python train.py --train_examples=39062 --encoder_expert_mlp_ratio=0.25 --encoder_experts_per_token=2 --batch_size=64 --lr_schedule="cosine_restarts"
Rows from expert 37 of block 6 of the encoder, named by matrix and row number. Rows with one number belong to one neuron. Each number is 128 + 24 x the weight over its row's rms, rounded and kept within 0 to 255. All counts start at 0. After the name is the row's rms in percent of the matrix's.
# up: expert up (encoder.blocks.6.mlp.up, 64x16x48), inputs 0-47
# down: expert down (encoder.blocks.6.mlp.down, 64x48x16, transposed), outputs 0-47
up.0 045 [134 144 132 141 153 157 138  58 166 134 122  75 128 121  95 161 127 148 151 111 189 137 139 102 120 130 131 124 151 131 129 135 107 139 146 146 117 109 182 115 159 125 122 128 100 139 118 100]
down.0 077 [159 113 102 128 107 178 166 101 103 136 120 109 151 158 153 153 104 129 107 148 140 119 153 177 141  84 109 103 133 112 117 130  91 135  98 147 132 160 141 100 153 115  92 154 130 137 110  99]
up.1 102 [153 121  97 131 141 111 144 102 119 147 131 149 141 126 151 128 163  92 127  73 139 106 136 138 128 126 161  68 143 126 133 129 159 103 144  92 142 124 145 136 145 159 163  95 107  65 128 124]
down.1 087 [130 153 144 140 124 112 120 116 195 100 142 117 116 134 144 117 121 121 164  95 117 149  57 146 126 126 153 142 117 103  86 139 114 126 102  88  77 142 134 131 141  82 147 134 124 128 145 129]
up.2 109 [141 125 112 145 131 162 122 103  98 130 114 165 141 101 133 161 143 101 148  97 113 123 129 164 147  94 129 122 118 142 132  95 121 164 153 147  89  89 165 132 124 127 128  52 128 154 141 106]
down.2 094 [110 143 139 120 112 135 146  93 120 167 107 121 113 167 167 177  73 110 112 113 136  97 157 120 123 140 145 131  95 134  97 142 103 111  97 143 165 165 155 115  98 129 134 100 124 128 124 165]
up.3 059 [ 81 152 136 144  82 132 103 118 103 109 153 129 104 128 115 134  93 133 121 118 125  94 141 128 110 119 129 167 118 156 112 102 113  89 112 157 111 117 101 124  80  84  92 117 150 109  82 139]
down.3 097 [126 162 105 145 108 177 127 168 118 154 114 109 146 159 134 160 125 118  95 141 119 120 122 117 158 114 190 150 111 139 157 107 145 130 109 138 135 186 145  81 145 115 115 148 104 139 111 138]
up.4 064 [120 177 148 173 136 145 116 141  97 172 116 180 123 141 144 157 115 130 115 128 103 148 162 152 130 129 135 162 146 140 138  95 126 101 141 144  80 146 121 164 132 135 102 132 134 177 145 110]
down.4 079 [135 175  99 166 105 141 165 132 112 145 119  98 113 142 107 131 117  85 111 111 122 128 177 144 161 118 128 140 142 121 116 159 128 118 124 165 132 173 153  61 149 100 128 128 120 154 131 126]
up.5 117 [109  89 132  99 150 125 138 101 116 104 136 123 135 112 104 131 126 111 101 174 117 130 110 147 102  72 152 113 132 123 122 139 118 122 119 100 171 147 142 129 121 140 169 178 162  99 180 104]
down.5 100 [177 124 143 148 150 144 133 169 133  79 103 102 138  95 114 106 162 114 103 108 125 123 117  80 134 108 117  74 132 137 157 120 131 124 103 155 114 109 117 117 150  96 134 152 113 163 163 111]
up.6 079 [157 151 114 136 126 137 125 125 108 178 142 140 146 108 149 130 113  90 118  87 121 100 105 133 164 164 145 151 146 114 128 132 177 155 154 116  83 139 123 177  93 114  96 169 130 138 123 128]
down.6 087 [108 130 118 140 115 178 172 136 101 148 163 153 122 144 138 126  92 124 140 143 126 129 136 155 161 150 143 126 141 145 115 154 100 154 140  99 129 159 134  49 110  84 109 134 123 142 130  99]
up.7 069 [125 173 160 107 102 107 123 108 127 141 124 131 118 111 162 184  98 115 126 130 151  89 131 115 158 108 134 140 188 109 112 117 161 140 102 141 122 147  96 164 164 113 105 117 108 156 127 108]
down.7 093 [145 142  97 151  94 172 147 135 136 145  98  88 121 163 122 120 123 106 118 109  96  96 154 162 157 112 153 154 123 172  99 158 123 119 129 128 135 158 139  77 159 125  97 125 104 108 126 112]
up.8 093 [ 90 131 133  62 132 129 118 123 125 112  97 103 150 103 112 130 135 135 107 134 128 149 124 158  90 102 128 115  91 148 119 105  79  89 122 155 141  88 135  91 160 121 109 147 125  95 158 109]
down.8 083 [162 165 134 134 114 161 145 136 110 139 123 124 123 123  97 123 128 103 122 170  96  97 172 145 158  71 109 131  98 120 130 127  96 109 106 151 129 145 114  74 163 121 164 143 125 106 100 136]
up.9 124 [113 118 142 101 150 123 150 147 111 111 162 132  92 112 105  91 114 113 104 109 148 139 149 119 109  81 129 130 126 116 123 175  69 137 159 107 165 144 104 121 115 145 160 140 117 131 173 165]
down.9 106 [130 158 135 119 106 177 140 141 113 147 116 125 153 126 124 114 108 131 109 138 137 100 192  77  89 119 115 100 117 103 128  92 115 110  77 154 166 141 162 140 126 138 149 101 113 143 110 136]
up.10 055 [100 130 168 121 147 117  85 139 120 135 116 100 145 172 147 121 122 165 125 165 116 113 143 110 128 119  86  97 109 173  92 131 124  72 136 134 102 120 141 122 166  91  98 128 131 102 112 121]
down.10 082 [163 154 119 107 113 169 126 111 109 142 112  84 126 150 144 172 122 121  98 122 105  95 169 136 123  95 130 135 127 136  83 125 118 145 110 107 124 154 163  64 159 126 166 131 117 123 113 127]
up.11 108 [163  94 112 136 130 112 147 117 102 122 145 145 158 109 128 136 173  87 142  96 127 122 110 151 146 152 151 117 129 114 157 149 148 144 149 118 144 133 169 132 143 140 143  80 129  50 116 147]
down.11 116 [154 124 125 120 158  79 134 102 162 108 148 134 137  94 114 122 142 123 181 108 147 137  66 141 107 166 115 169  97 115 114 162 124 104 146 117 109 150 146 128 102  97 147 136 143 111 151 125]
up.12 123 [110 110 108  94 134 115 148 142 140 111 136 130  97 138 102  85 112 122 116 137 151 109 112 129 116  51 151 113 131 110 132 180  94 154 143 115 175 146 122 124 138 129 146 141 102 113 177 139]
down.12 120 [167 181 117 125 136 165 142 163  85 137 102 127 138 112 134 118 131 160 121 123 145 125 169  86  98  80 118 105 173 114 143 131 131 148  90 155 128 117 135 124 135 137 146 156 128 121 109  86]
up.13 041 [127 103 118 131 120 110 101 151 123 146 169 144 115 145 129 143 135 134  79 108  95  86  86  70 115 161 120 116 172 129 121 120 164 173 116 160  98 109 135 123 154 125 112 148 132 114 114 143]
down.13 079 [125 127  97 126  82 155  95 142 116 138 113  90 146 135 132 136  76 102 132 123  97 115 167 160 154 104 115 156 108 144 139 132 109 162  93 134 116 148 149  68 151 159 124 150 122 139 125 102]
up.14 184 [161 108 115 127 143 143 159 111 112 130 107 162 134 106 126 130 167 103 143  73 150 121 123 152 158 110 147 113 160 119 149 135 150 160 157 133 143 114 161 131 137 143 150  56  93 103 140 129]
down.14 160 [ 99 138 132 101 141 104 125  69 171 113 139 137 122 151 158 137 106 133 162  83 160 171 113 130 116 132 148 163 117  94  95 135 149  83  99 120 135 143 141 159  88 122 138 115 140 131 142 130]
up.15 117 [ 95 159 128  85 136 141 101  94 121 141 109 124 155 114 143 149 134 135 104 158 103 152 148 152 104 100 100 123 102 131 120  84  95  87 100 127 153  82 144 106 138 105 112 173 108 131 149 118]
down.15 106 [161 136 139 137 118 133 149 155  89 151 103 121  96 128 132 160 131 127 108 166  88  94 144 139 156  76 112  96 137 165 160 113 120 146 108 163 124 138 135 129 175 146 128 143 153 134  81 125]